From a checkpoint of a small spectrogram enhancement model.
Model: 10.8M parameters, arch unet.
Training: normuon at rate 0.0065, 6800 steps, batches of 64.
Data: trained on drum patterns on synthesised drum kits, 16.7 epochs.
Rows from block 6 of a small spectrogram enhancement model, named by matrix and row number. Rows with one number belong to one channel. Each number is 128 + 24 x the weight over its row's rms, rounded and kept within 0 to 255. All counts start at 0. Numbers have three digits each. After the name is the row's rms in percent of the matrix's.
After each channel's rows are labels from the 100 clips, of 14976, where the channel reaches its highest value: "responds to" is what is common among them. Only what is clearly more common there than usual is listed. The data: drum patterns on synthesised drum kits. In brackets: how many of the 100, against the usual share in percent.
# convs0: first 3x3 conv (model.decb.0.0.convs.0.weight, 192x384x3x3, each kernel summed), inputs 96-191
# convs1: second 3x3 conv (model.decb.0.0.convs.1.weight, 192x192x3x3, transposed, each kernel summed), outputs 96-191

convs0.110 108:155116149124125102152158138152154161133159125110138120155130199146154152087158147174127156145115143106107175128137138130160157146116147137164152138153128137080157141161158142161133142147154148134074124117125127102089152149164127131099151149161128140185148128148108196149154108180159125149
convs1.110 097:131128158129127113145090116168125151140168081143099142111118097134139083132110134115126148164138102161117099144135143112081134115116113120143147179122118140132119123112110155080098129143112150131088139143121121131152154143110098123148140128116140111059119104130137125085107153091121097135
responds to: muffled (low-pass) (68 vs 12.3); cowbell (31 vs 13.6)

convs0.70 098:102161130140097150093121111123128122100128159120076131110136130124106130094111130146115136115135115166118134129124152121125081127132127101108109147130138126139126108133122126125124121141113134133180119110145110155100109151114150130161114094106162135147106107138165125126112119102094113127
convs1.70 096:091128151120101127152149129126155168128134164123133125173139100103128116103164143135085128100172170130101139126111104155087124148092112155153110129133133114163139132132118162160160149131155142113111110123116119194121141114149119096138103127168064122143122111104137110157129130145098115094
responds to: rimshot (61 vs 24.6); muffled (low-pass) (29 vs 12.3)

convs0.25 094:124141141127097112160124148132120113146143120144083135104204094165141114127167127134120130096131134152068084140134120192149108175158115107123124120128121147135098105148140140134153119176104134111111117164123097112112118100156106111062159179139085130132144140117117100107139120116092143096
convs1.25 103:134125135174111170151133122122108119142134103141134123134108131141197166105102188157135116162136169134126166109107108122130161139133179139120115145108112099100124090113122127088099124138130159113184120125138149072110154113114116114153137156153136118172129138145166159127114182111159104083
responds to: ride cymbal (38 vs 18.4)

convs0.191 104:162148129118137129132130123112120124145124128156115154134130123103127110145147139095175121125139148157138124143106159113141103142125090123121151143130126094127126159132175123178127150129130117140114152157139122129177145173116139116123106137139162152110121111123126154144133135150115128135
convs1.191 117:151105162106155131094164163143128119162121097184150116148084094131118150096138123118126112152137122159146141125124127102081119096105143121081126145089109167131100163126135125136127107101097125130072141123161103069170132127112137132122096140141114154131124134161115105176120108084115120106
responds to: white noise (41 vs 7.5)

convs0.13 091:140113109101132111131102156129130128161124125121139109136159143159119111118148130132108151119152122151159134137130123128138110142126120122141123149149139123116128107118117110126108113124159109139199150118106108103153146122107091132079148130144109148124125114162098145125114098147115126125
convs1.13 097:122161121116135129127109155111144091110120157148091074109133082137099154138149130099084133140144115129166114101116146148157147119122133155110148128113127130129115135159110139140139138120155125148153112110088137110103110116133161129118108105117115141102125108122082095093091105111144127146
responds to: rimshot (52 vs 24.6); muffled (low-pass) (31 vs 12.3)

convs0.185 107:096131143105101148141105127108123139170137131117138115141138163116133120102090140145115105113090108146123173112130146114138111148157132138147125106101136156093114149138122125151167113138108164102172119121146135115142142116150121141118168127102147094139117156101146132151120145105121127132
convs1.185 100:135134130134162101125153149107123107178132148140127093124153116126105087108092182089111128111113083146115111144111147108113109120140145091129137152119090194122137088110093112116155122099131148113154119116147126087126153154127171122113136136160130100147130140133148091141157107130096099121
responds to: snare (75 vs 49.9)

convs0.187 097:099131139042123128135119152174143130085088118101126136164156076149124115108128181152149162129146099124119131113190127106153110100123106127089168121138119084123129123093097142152107132147126106140133123139111166122108126084096123096105105152108101162121122112143061148106080178130135114151
convs1.187 105:139064141104100135120132161113090089132123146122090132109119103105090158128126090121164122140115109117149136115122107148145121089127108110173121119148134153165132161092115119155138153099134153086143091123111162103104172105146117152089092121128131083061128121138106110118126127088126147103
responds to: snare (84 vs 49.9); text has "four" (36 vs 16.3)

convs0.89 107:138119146093140136146146130150124107149139121151120106131121127157149185135087124098153171148105169130097092104119132137163124132093132153131087117119147125152112146128173147139124123134130138115107143144147181120113134153123092135100168136135066149118140144130117111116172090110140100120
convs1.89 104:147128158127138149109173108152173126115126094163114120135108127114122134108132142159143145151151132139158159136108125132098103070126166144106133149105092154136123163150119138179121173077115130146101140131135141072109108095115111133128139106152105108140122138170109120128116113089129155133
responds to: pink noise (34 vs 7.3)

convs0.87 122:144125123061118138149138148181176104122130150113112119137126109157096155099089148107103157118134143111130102132167136097178131149132113178099127101139128150140145176109097134129144108101156153151105159122113137080145135105186134102125128116076107112121107128159128133111143129109162133128
convs1.87 163:155096149077129115115138168150126100128104108145122118122123102138106151117167134117115114114129125106116101179117148141119125094131113111131138119109110165105104142099132103122143157118090112104168142109117123169153168131127116123077138157152165118060175132181135150151126142119103117109
responds to: four on the floor (28 vs 8.3)

convs0.27 104:154125106067133124143126108150107122153098131121097104109133084149110181155109115125117151129126111147093090133169110097129087144106141129111140138114126106194119121146110050097104128132123136144120132137121134107117126122136154160123167129094104080101103102142088094122092088105107112102
convs1.27 086:184139108136153163130077134161153128105160132114131094135149152103181112136164107173104112124128139160157082138115120112132155106133119211093146125159178120143091153122157119119130132115132137126123155137111145115067189130122112130135171133111119115139150131129095104148093116123108117139
responds to: cowbell (45 vs 13.6)

convs0.179 085:138131164100118142103129132171139096130128119137100145109118155093151130130128107083149132130145135114142117141087139105105126149123165107120140077126107124117128120160160117148116129142138096141106152125136127125106117146214137123168135154136153145137153101114131166109146137099146153116
convs1.179 115:166128126151098107123118148095096114135150112121135125124105074134131139125143114152126132165138124157121133099134127134139131084124138151174109102112120193151125134114108128147119110103121122131136142137064141116154156146119130089114129148143099134206121111126172105134090138090133115124
responds to: tempo: 70 to 80 bpm (30 vs 10.2); four on the floor (25 vs 8.3)

convs0.19 101:164145125123106121127135161102141124145142141123095093151106117119109128109148116116118116141110154141132103132125112135159125130118145125121120182126122125128146119143132135130106152136115090139099140132105130136145136135089108128098105137116138130135121135153123115132145141115137131130
convs1.19 125:092115137126127145140115129145140145144123102128179139144104132153119123161131148131103105065070139141091147132139120131155129138076120137153127100155142136162152125126146131134115137112243142150112138135142100133141084147125128162131146115175113122076141144134099125157139097129110102149
responds to: ride cymbal (42 vs 18.4)

convs0.117 090:123146109171137122118111122156139124125111109147120108119129123142108106083095158113129130108091125147086177134126119170137122138114114209117175180131148143115119117105132101154163067109119154124130126108105101140151118107146098138097184113115125134129145133086101125132119083129113113134
convs1.117 096:122172094153149102118130136094160135157114093159187108147149100149134134095152131095124100144161136169102155083135170112109157122141137155116129090187092161151132115124090130129158132130118163101130150137144098088129129169100110113177120127158150132134100111124136104072110090134154099171
responds to: pink noise (35 vs 7.3)

convs0.145 111:121149131174111117122183116146129153140135156160133147107129132131163139172115103103144132115166151114176094135124134135143125125199139132155107120124152112120111148099126133115109092159130123149176097148153121121099111117119098150114140130149097160175158096109099098130138102150153155141
convs1.145 100:071106112166121160131161139127136184159141128121173113109087119092085113170104113135137145130082117143157159109124125133120116131140135097104102102133106151138098144097127149066117156122150154103139114149153148125137112126096110166143074109136142132132085148110123101119155144169131080129
responds to: muffled (low-pass) (78 vs 12.3); text has "noise" (47 vs 14.7); one drop (35 vs 8.7)

convs0.98 100:123130121116142120125095108139110142120121136163137117137113112112132119169125131094092127129080124139109051099105086161101152100124137159180086100152113131047144145100111159131155138097135108117141140172099104119175127104125076114123124118133099190127166114111149092133140090134120169138
convs1.98 094:131164138155138146098123117105128135104111116131121065105118122126120116142113132156145118115108126159083131113132148141181095062125099169110135076139138124166152092137152124131132122114131111124152159105119107132139141142137127137130109156081092123136137142117129129131146129132150113101
responds to: tempo: 70 to 80 bpm (28 vs 10.2)

convs0.52 113:140091124118143111152114134141134151108155139131138124155130153165128153088109128146130126153139100135125110155124123136145132185109167118116151118105144126142124142103130147110128105153144122129109092127148126106149129165160125160172127105145131103110135126130138122154115148118124135137
convs1.52 116:163117152078146117131096124132134137103097152130117135120136143152126139124119153143106109136118111151125089104163157082112159123164130144133142113174145144146149148104130111099127132112130129151115125123093096148131148152170099113122116141166135124107134164122113110079184129120143107140
responds to: half-time (32 vs 8.2)

convs0.116 090:114154112120152135168124165113138101143156131158120106100110076123124133085153121111120160146145107123125118140072131143129133124078110117133159134124155133097127174121151156175149113122104174083163097140122139123127131170133095095107126168119113171130108169126163186132155118117126111114
convs1.116 104:148112124111140111118110134117103168135127165098135102111097123133118130119089126120140139097096091134143137118137140114115120119096095120156118058190109151105111163139110146124095148136157138105097144102114136092145167106145113116112078167099101131147139135113107096121115149138127103169
responds to: ride cymbal (74 vs 18.4)

convs0.168 101:130138088093097147165129101111170109136120108065150119116113170108178082116116098131109121120128122104103146122182135102159125081163069124115155125125146118102103157119114107141118120137119106117142093106130114084134111144151159144153108099104155115127117090096126131123119103148127163114
convs1.168 096:127111100089097095098109121094096124142115135105126119113130073130146115113108125111167085109152130100092105126156162146154142125138140169144124109203154103099161155122131121121111139113104111124177128094107132164093132127119110114106133131117120141090122131127086170100152144125100095155
responds to: rimshot (63 vs 24.6)

convs0.167 092:134086114142125123145128188157147120125138123132107137116143109119131089132156145121118125115116089127097140119113141121093132132123094132120127127120128090157079113111156125115118123121083137124124137134140140122118126114140103152131123146082157119132091132100111159118136144127090108098
convs1.167 081:114119133153172110153172114138147126133147137123175111098117128158128124093117120151143172114105132138154144122086211110148130086104140126128112116107119116148136090095100149118117110068145139136148096128154136165144117123097121144045155136153084126148123134127148118163160104136130105102
responds to: pink noise (31 vs 7.3)

convs0.134 095:110121158120126145168135170147118111138117143123102137155171088130151109101125129130119138129137139071145132128102106084129167137100129123105109123153121136141129127135120117118147147124138088153093157117127123173148136152162112145099117147110073106102120090136131122080112130130114168122
convs1.134 087:157098166125081131132159131136152151145162060118158107095133107155148146128135125101118117126126125141119136115115140134151152156089124133155159165083129159080157105117133118123114128077103120107112125154112133121104148105074128128129135202076160104195132161115133137115089183139160125114
responds to: cowbell (68 vs 13.6)

convs0.104 101:107103121122111125142163105094155139137147140137092103122110109144148147168127138144129121137110144099063107148125177110151130146067108092118143099146146164109127128102123141122120109119139133125175128149138134133120168136152095153137128071120088148140153119102144140099147140097141129091
convs1.104 105:116098165119111150096110139127148144107136142111076069136096151154141133126131131127115130156089121139137113095105155074119109155176118132132122132166119121137099101098118087133098120128116130134131136112102145139068133086123155175091146131078120118056137135125090142125130103094102125158
responds to: cowbell (70 vs 13.6); rimshot (52 vs 24.6)

convs0.3 096:117126150108162129119145138122107133114153153136120142132106124130133140178115112097116135134148109150128058090111103119122070067152163157131083113137129129099133136140129124159128145133096140121077143135113146099154083155108153147131125151146108143087143112127107104139143093134118111117
convs1.3 095:142140132125176119110094161124132155113133119128141130085129109144119094110131128102112111101120139145086146094130162157178147075129100151131105146107103122134140082132111119133107127094143140134130078140058079129098186113099173107093095101116123152146122102138114113128130174091118144124
responds to: cowbell (79 vs 13.6)

convs0.93 082:107100133128138124126161118145125152123132157144104134115085143141140162156125090125124110135172113116103105173152130076138169143117131113162142135086124160096122108100156165097127185140140123117081115111148094133138106135155129109114097098168094093083130108093126110133103112129121136174
convs1.93 087:110100141158125143112125132105102142123108124150111117111139113154124188086108082135086107152135136124148133129110145072114154151145132147129130121197156114095121160143106121139073132143096146132121164083105142125112160117076123129142137165102098151112136152110136107122129138123158132181
responds to: white noise (30 vs 7.5)

convs0.146 137:147128133120108137131103088114100101134077128134110119110110112100128139142099116112136115119132115116128124116100100097119135116115092117137141096143100131180131135096146111114129121130116112145082143118103130116113168123130172098188151137175152146122105108175148116124115115113149119120
convs1.146 127:129124148115119126149102119141129150119187148097135157102147118139148151164099135116153143101103137130108095104117077139106102143117110104174113134152127053146097094123133133105128075144115109163114106121106114115126123072141178138124110103119128103156115073113143134163159110122110150145
responds to: rumble (50 vs 7.1); pink noise (30 vs 7.3)

convs0.126 089:128152127122131121131127133096146104111138121140108136100162120114114129126128155191128150104068152142116189114129115152105139139097067133131084153139144099110126103110141083169175126148081111136124125181117193169152151126112143088166175121113156102119088128127119141106144139107119123073
convs1.126 087:135120168145135125122078144084112159104112117127122126134122085106166147098075151121132133107111151162107114119122130092157107102153118106112117151120145123108147129121128163083106112097117108116182140126114148090134118140140140115131112127130104111138131169097133099140165160119120146145
responds to: thin (high-pass) (94 vs 11.9)

convs0.55 107:110096134087129145140146113150113133120090115110144111131161150153154110121077163132091111125082138094102181157127124106130111155134153161112126138160107136137121132133087081090118132133149124181175149097145119086116104108138113114121139105103118174087102112187105138137105121114158136119
convs1.55 085:101131172151134132148141129162123118127095099144162115142135141151162170107110104134140107136127124096121166160119140115103143117123159096079103108103117113143114121086108139152119140101080109109132146134162123128164063126091101114102132120134123143137146122153126143078116088109166142131
responds to: reverberation (94 vs 35); text has "room" (94 vs 35); text has "reverberant" (94 vs 35)

convs0.57 086:158113128126126168120128156145131130097148120184141165170116113113112114163141133107166148136126134097115070110095136097087132093129133094146126174155131108161167120153115123157139148108158168133104140157097132116126120137133135082148081076113073126107128152162159110094149147134159116176
convs1.57 085:113084102172099081077160126134114121106120138076098105129137116098108107132116086116087165147158142124092113142083128148120132084133160124124120099163158127115144130100103111137134122101134108125134140137079148159116143098131130104112152168073133073115082143091102179081129106156149131125
responds to: ride cymbal (77 vs 18.4)

convs0.29 084:153115110153141134143153158162119108160085141171105093118132114129127157099098145151126134153118128129097113082128112148148127126138157191125124156099131109128146160136137138112159134139105140157189123152120117085110110180134091128104162134142094119120110139121139110105103104150138133118
convs1.29 076:120112121170099128150124123175091119162098174179164096130136087127115095108133108146130132136089089147127116151119122109123116125153098139101121100142138123094124139125079122137129145110117131136137120078153109126111148149150098147116100147105139127158102122120167117117155154139129133121
responds to: pink noise (55 vs 7.3)

convs0.169 097:103114154134135119144112132106128156133147132130159119107102156123151138136157104141128118143155148110124141108144107144112128140116117079146129109144125138089150163131106098135117114162168148143155154148108113133117133123142132103183150082135160179121125133164169151147141143133135144157
convs1.169 093:111129122146129103133106121147120132122142193114122113102125123127120092127148104157109110148162112135171132113143120133138107138135130197083155130175095101148145113111125114140146091145119185142128127159162139143122108133169126156109141084075090092066101110124092158116122176105120109142
responds to: muffled (low-pass) (29 vs 12.3)

convs0.51 098:108126121086130132108117137116128186102102104084132103119103139084153107127110127211112094101149093096164098121120161085097111062112123130103124148087121142117099106113122139139119133138097099111140127093129126118121083136110179134163122101101122153102130103131133152109124100125140129143
convs1.51 091:141124179134124069150149156149125140076167141089122107116130132135132112138108124129171136117148123168142147158139089115110123146110107122175147101125119148147160127113123123155123167104119116140122147092129129134131146181134124155098095152164078119095164118147127150156152088119146162071
responds to: march (53 vs 8.1); clap (53 vs 25.1)

convs0.81 101:138116081128129087097149165127132156157107113169123131080124124139095153088113124127114148092137119129144099115130084163149152132173118107121099154112138149071135141114143135146109114135106102120118105151080089118092116112170120107105133139139118105131135115137084104113112110138089133127
convs1.81 099:120134149147169153104119073146124116149147074165100109156113135113177128134140160154122125172098151075091137148107118141091140080134122082097166116182153128108094101124118079099108120186156092124142123128147114091134076141115140141173154159154112152187157179155180153134135122124168095133
responds to: ride cymbal (53 vs 18.4); half-time (39 vs 8.2)

convs0.105 099:114104122130127121152126114078125116140125122152112085137083151140143140117111121123120120149111161141075102117097133135145110143087096139097137114140150162151098154133141138129131126133148131102156103128118107105114129147127131144209167104157138122129105105146082090124136122129147117108
convs1.105 106:129133128070156101118101086131167153119159094105119100095154110135135143117102136151144134128176113136090120096114131129155119099115107178120116134161102144111127114075156105113083129105144152113137129131147134095122129139112142119154150115165117145080152125131091125144077155113084112181
responds to: snare (76 vs 49.9); high tom (38 vs 13.9); bossa nova (25 vs 8)

convs0.76 109:136128169130119116139131157069151137141159127115135125114166124136130136092110148172130130130158153139113135150115124116151166143115102124128134161138138116118116123134132113183154126147147138112149172142116151107086124085120149156079181174126135127106142145087134156139134130155149114126
convs1.76 101:088139120166139113113129129118168143138192086148115121139156113099152126157101090137151141132119104118084133094134150115111137100110133121123103101080166130119134094155090106124119134145126102118086113141150124116122150100152133101194110135072186166095125114106131149131146172136149133172
responds to: muffled (low-pass) (75 vs 12.3)

convs0.115 111:133129127093149095123163106145127120100133104110129115129124134160137165121112120099115102144130125068116094168200127109139137146133142144137137155131153171121104126113101110087121122138131125130148122104129141121128093130120124130119131102071139126136125098109135090129139075133093123143
convs1.115 118:125139100085094152116144132084104173111160103109092128104128161107135132099074130123131113109153116090122117111137119110117158117084116119117104126177131141094112155111132098108101139124075116123107123131116133089081178132105117140114098152130144148116115133121063148136129073108089110110
responds to: four on the floor (28 vs 8.3); mains hum (25 vs 7.7)

convs0.140 092:125119081139088152155150138123132135142149153151139118131138126139112109108132137161129144114080112115088142146148120157179141138135114172147124127122145144156142175116134130149129131142126138110099123126161110154106136150120085131102097109144114119184142139161120149116130117115145157115
convs1.140 098:115098090129142135153127129083121150107135131081151125148110139161190123095152161166142148132167124110137149109108121138101115133086103136133090118170130131154134141139108147125164100174142163088132134119149147059091165110103117094130111140130078107141085133100102117115106114109098099136
responds to: muffled (low-pass) (82 vs 12.3)

convs0.26 100:141125130170119113115102182151127124134147109094138081119134124136121119104112111161112102119159110087132101134123137121137125161120094151129129137097132110122111135111130155169128135152117134082165140122142127119094118112127120133160153163121122140134142099079118135148106119127074120109
convs1.26 091:098102129152148143100135165095168165116146135111176100156125088119125133141152126130108139135117123170102163092133137129103171104128082080134115123143093138157133118144150140091117178090142094145131135108147120096109160136103141144156098136174128094101110145109100076145146132152120128091
responds to: pink noise (52 vs 7.3)

convs0.85 111:144117110099105160097100106102155132131133109164113140098161107120144102166170171132128166114137163117138105113115150125135122075094117083099126093142111138124157120132098125136161122103140134147091122148131154148110120123087117098071076142140141144138109133126143206099143126148146083122
convs1.85 115:117126104127132102122133134063159169126118127145113125135119138101134144112104066101146133142102122096124116103130122132119166135120132120121097140119155144094112084145103132068145141189155099117149079122130127084096150097145118105122122168087118142034099117078057119121097132136142123169
responds to: reverberation (84 vs 35); text has "room" (84 vs 35); text has "reverberant" (84 vs 35); muffled (low-pass) (50 vs 12.3)

convs0.95 081:150089108124139141123140131144135124120103120125149138113086109107118137137168143127131131126108113093116134111225136135124110113153162136143106138151135091119145154118099141103086125116166109158213161101123145098111166078116076113079132134142098134110123108125102103115101108128140144181
convs1.95 077:165100159184102127156110128122118116090132121069140148141127117107105091100097103185126141082108149099142120131144133095114137131129145167120109098138113130122110142150176117135087156151075111111132138129118116135114149112146109138174138165145083089118134088116107123140110094129129130121
responds to: thin (high-pass) (80 vs 11.9)

convs0.164 104:138118133115124141119131122162139125121130132112140138109105079113156141118117131105110123123108102118130087109119087153129105138178125125150165097138152094113110122115108123112120114118105132127146102119127132141146106135121111148080120146113131135138113103096097129134134136106072125119
convs1.164 092:134121116139131128120139128092138128119135111128158153127117130122154114132103096148152124196140157138142105165119129149134094111127145116149124153133131110128121082106158201131118152117180086107090134121092110124130132134116113130151146100189133126142106144130140122137156111145149126140
responds to: snare (76 vs 49.9); muffled (low-pass) (46 vs 12.3)

convs0.10 104:096108126127140145112129129155124151137148130137143133096157125124156121138122100092154181122142113119176111104120099153140075186151138130115159135121086074159136139119109107128135125115116145146158126120110115095126147130128081114123090104100111167143117098119139118208115135121129158147
convs1.10 084:149156122135112157118073122156162135107132107159143136109149117100141111133123148166171109156137125176151067114138077116104123056134165140180113154113106123121119088108159107132111076131165131127116114175112121087129168174155155113125116123116136159126134158139100131125119170118105147143
responds to: ride cymbal (38 vs 18.4)

convs0.20 094:112126150123158133123060139147093118116147123109175097139149125107166097100129130155125134129072129109109137139106127086094082128151096094095152127116108113180093121120105105121138112137109106140152145136143165123098134130133131071108106087059192161089122110112112120134110116089143148080
convs1.20 096:141108115145113088155109168124143184155146139142173131134087095134164170106117174151099093136116127129151095102082160132022113127126121103104115116093124094169142147113114131135132147129103148130107131119090121171139119122155105125136091134153126134132136096152143121130143107127126101093
responds to: snare (88 vs 49.9); march (30 vs 8.1)

convs0.139 088:146119118122112121126108148123115130145141118162101111145105101135145125120141143137110172126089112126138149111138090166124136159165134139159157144133124155143149137128117134121145085189126134132168139145128114111153102099109126160079165099119116107152133129121137067104107152173127110104
convs1.139 084:084118109137100118137131114111129139175086124129117112136130129129093135144116108146131102124135081099149146149137151126094163127160201140122129113121099134128107177102086146146080141135159132134145149118148140117158113166140120094130146126126110099116143154143089139149111120129172092132
responds to: muffled (low-pass) (45 vs 12.3)

convs0.142 114:101102110134121132161113130161135103120133113144120090113134089130123155107129146113118077124116123093130097166116113202121140151130145166124081159110137100160106138109095130110126116120111152137104132126102123132098120121131109092103098106096112123159103146103114098149138092156145137120
convs1.142 128:131139099147145100123131132098108134106139144107112108119111104162170111121136077143139123121108134145146121112103127080136226117133108103066110159123140177115152134148106132141146127127188116108103170112124130128071161100155095108140123147114132132200100163101119108117130100146117093146
responds to: four on the floor (25 vs 8.3)

convs0.32 097:118128138139102094122145166137135171146127102145152099078116136137148094154143121124152092120159131129102104147148119132141095132145110096106087119116124150134106139145114078164089092155125137097195124140130157116070073091154082117087157130118100165111143138091084110159152105124116136124
convs1.32 108:138053083128137118120132142101162125131105124102083105079137103145122107105094114158126129103112128111114125120107149160120139116163151146113128135184102117120148129120135133130110107101114153121107134164109129167131139100132120136128119162130101123156134156092119181121123169138086115101
responds to: closed hi-hat (63 vs 36.7)

convs0.141 112:169134145110114126119132095152101143159145090127112087108132114112128131132087172074141126154171120166105090122122088153146104131137129141095102126125123167048151149115159128136137112121130137128146126148085159120170112139123189085150103142128172147150163135148157119114107102125111114137
convs1.141 102:102147111142146109072123168114094165168131151114136106119141095150132101135120110151124124139123121129106143100161128118188123094111109083159124142074127101127065123163125124155145096113126102085137127103114131133119136121130131130115103155123094151158113134131144124131106088129127134133
responds to: march (28 vs 8.1)

convs0.47 088:136132127165141113115149132170124129128122143146133165144135092133124169104131122123151155114083099114110090106123123158122187121101112163144131130134140096085130148157081133117153143159154156132116141156132111144117142145131097122165127109103099126146146178126160124145140129109137111141
convs1.47 088:102103157144173152162129137077108147130124135104139121084157131136120111127127109177176116140148153167135095109118110140138138180104140139156108141134155120128135187094078084119160127129158087135148139110108108111092179132147131078110078119116136155134106123122117136143162127111155166094
responds to: rimshot (51 vs 24.6); muffled (low-pass) (34 vs 12.3)

convs0.97 105:156144106117172148119096125143149148108131121116152067131103143117120122110134180152106127109140077122147127115125146202081141096132108215130147142135123129099128112136105135165118116121103151148145098120107165105112147116121127093114158168147141112119150141105074174151108098146126091150
convs1.97 104:149127107141144091136130156093138121100147162088102130109155145172122114125109098141135129159116088124139082109135126113128124162097108093147145135116132165139150085107097132130160150114169136126078120139141117153122180146146107121106095138119116101152090168124166135100143152164124126141
responds to: tempo: 70 to 80 bpm (28 vs 10.2); four on the floor (27 vs 8.3)

convs0.173 108:094136136148130135119112141136146085136129131107144105116123140129126126118113125102123122131075125095154123133139171130091094131140157133127106124136122107182155148140109123098142131132161143144120144108133139117101126104131114096094132092118128120108092133131140167147113139140155104090
convs1.173 109:110119136122151127140190086099154140152118088119132112169137137120094132135138130144132180104161136112129190114153119086091141121118120150116116117130110126165126094115108134108107135148127123144164153123112129121106076074118149112131132105076094135105128102143076115091119091140153128193
responds to: closed hi-hat (61 vs 36.7); pink noise (35 vs 7.3); rumble (34 vs 7.1)

convs0.183 094:109138137166130131095131098138106109149121118101079115141115123142147128116125134097142138099132134132112159142140148112160108162136128132142146127112139113163098138123098110100096111114167101115219124130143107148136096119131134117163092116136170162101131104112115118130123124089143117105
convs1.183 100:126132150069144091169128103116143140137096103145151092126129072143118171111135125139114121125094087076155147131154102107063138174126153125123114121109121107141147163105111172131139148157128161139118144106128106166145119115147124109150124116150129098124128080127098115193122114117106132124
responds to: tempo: 70 to 80 bpm (28 vs 10.2)

convs0.112 095:126150163112120113140160103140104147086095123136137115121146097167127133131112109102133139139147212104091099166125144129153124148088128137108113146116127105139081146107066127130097109132114095133118135128121139110108096090114135130147113111082155153136117091112113086147122052126132102151
convs1.112 095:129145127146113108099102094102082188115118153062120137123125097135150093085091137109095125153137171135102124065138116140170131172081105113140116116170133120139142156124118141141119102153184105095101107119169145143124144085131114080159122172104100117143133120108117121169095101144131105137
responds to: four on the floor (26 vs 8.3)

convs0.172 102:147088122156128162088110164135122108126103142123106147121102131129128124134135144123119111105121104186142152120126160111120175104116122168144134122103137121134166115131172143115118144109090127119076108125131087139101125128135115142110122154152065084107140147128099108091171132129143141133
convs1.172 098:075071100135112146068103153098120172135122137147113083150131125111112142148115154149132111158133141099059129103136118116145116104126107147163092129178108133136133100109170138118127090130134094108155139122119138106130119140104155133142157147118108136122117123117111090183132172108103126116
responds to: pink noise (41 vs 7.3)

convs0.181 092:127128087125118160155111132153153151156180130160166120126103093115124128134232089091153172122149090146138078119150109172130135105103120133124128090124117130147129135117103140146169123112121151146151120148129112138126162140129108117106125084162081170127151164129168130143126136135131120095
convs1.181 102:104101089145112152132106132089146143117173130117102139128111150102126094152099098175130119134130119104152089099115079138108149168137119163132137141134117135105132128132108084116122123131117121134142148128133157125100155115180115097119104155092107121043137142111058108113167154128114156142
responds to: ride cymbal (39 vs 18.4)

convs0.163 115:143149137135140166129161163108130129099125128141120099141113109165158159123103116137105129156132126135125119137139123165165121129092124165121115167144140146145158161141104143130131140141152132166118105125124142149126085152109150119141135148116123110149130133160146123128123094150165160137
convs1.163 129:131108131142131128150169132173118099141116114129152138184134147164132149127136119164109120119131164126114159156122126153117086134117135128173102123095085097129153133145148146102077175109105146163109134130148114139136103102118131118124134100147120116119137101148118141184138120151107129132
responds to: muffled (low-pass) (80 vs 12.3); one drop (44 vs 8.7)

convs0.11 091:174122108074130097097151139076134138128102102158073109094138102117124109191125137188129120102162132128149093054144103106119147110107120160136118135095133088142135106188118139135141153139110087132094107124102106151110100132123102133099147120115082126135098092097158126089125147123109114092
convs1.11 100:161099147137134114120121143122113153156127067130110123117162114131145092110155135159145096135105167143114135118144086132147172125150139191150131142077121180114079114092121094133155161118124124106129109139168118127127180117123160144113137123126152128181129119159147134138137138117160121116
responds to: rimshot (50 vs 24.6)

convs0.122 109:100149151110154153123130123101142159143119139077099114130136115131162107120114095100116117127133143164122136141079137115124098170144124084121128099162125154203154137143206111140101113131154089135098132126159099122163105114157159134187133140126137105108113118209077138153121142113151102145
convs1.122 098:129147155136119110132112125142098156146148135107116166143135126140188165102101167107086155143147118154130127095117120152111149126147136144132117129139154111149111156078142143088118071164138127128107120147100102115117147143128138107167126145157145131145147130140175137135118118076160139105
responds to: rumble (53 vs 7.1); muffled (low-pass) (31 vs 12.3); pink noise (30 vs 7.3)

convs0.148 094:064119144122119141132067107115139110112161128131147129103113159112135095124149154132140120113120107116183129121122096129121144123110110089100142153107129115109151131131169141129130130129074164099129125130123146099102116114082110152122116165117106149128109163118120113117148136153137097120
convs1.148 107:118112119135094120094123147125140142132140156118131144121101133182080093123118132158131080113150156158150160091137128112158124099092118177127132146103096150134122186121106107153137151092128128106119126106098119123132150150138106102094119148154113130179137139122158118127132129117114127106
responds to: pink noise (26 vs 7.3)

convs0.0 099:145114127090143133140118117098146174131122140138121118124134075128099114173152152140122149125114151116058115104130128167125077117119128111118133117161114118134139146119125132115148123140153122167177114138078119128145085123095094112081132094102095163089112130133106100150112111110134123132
convs1.0 095:120114146109173107138109091122132142131122156169135139129119126157147105114072139122131136127130133092105159127172135147132136126135147155157135138134114105123117133129085119114110102136124108135133130098126128128165127098114180142079091130165101133097124124141125132143129101104111078081
responds to: rimshot (59 vs 24.6); march (27 vs 8.1)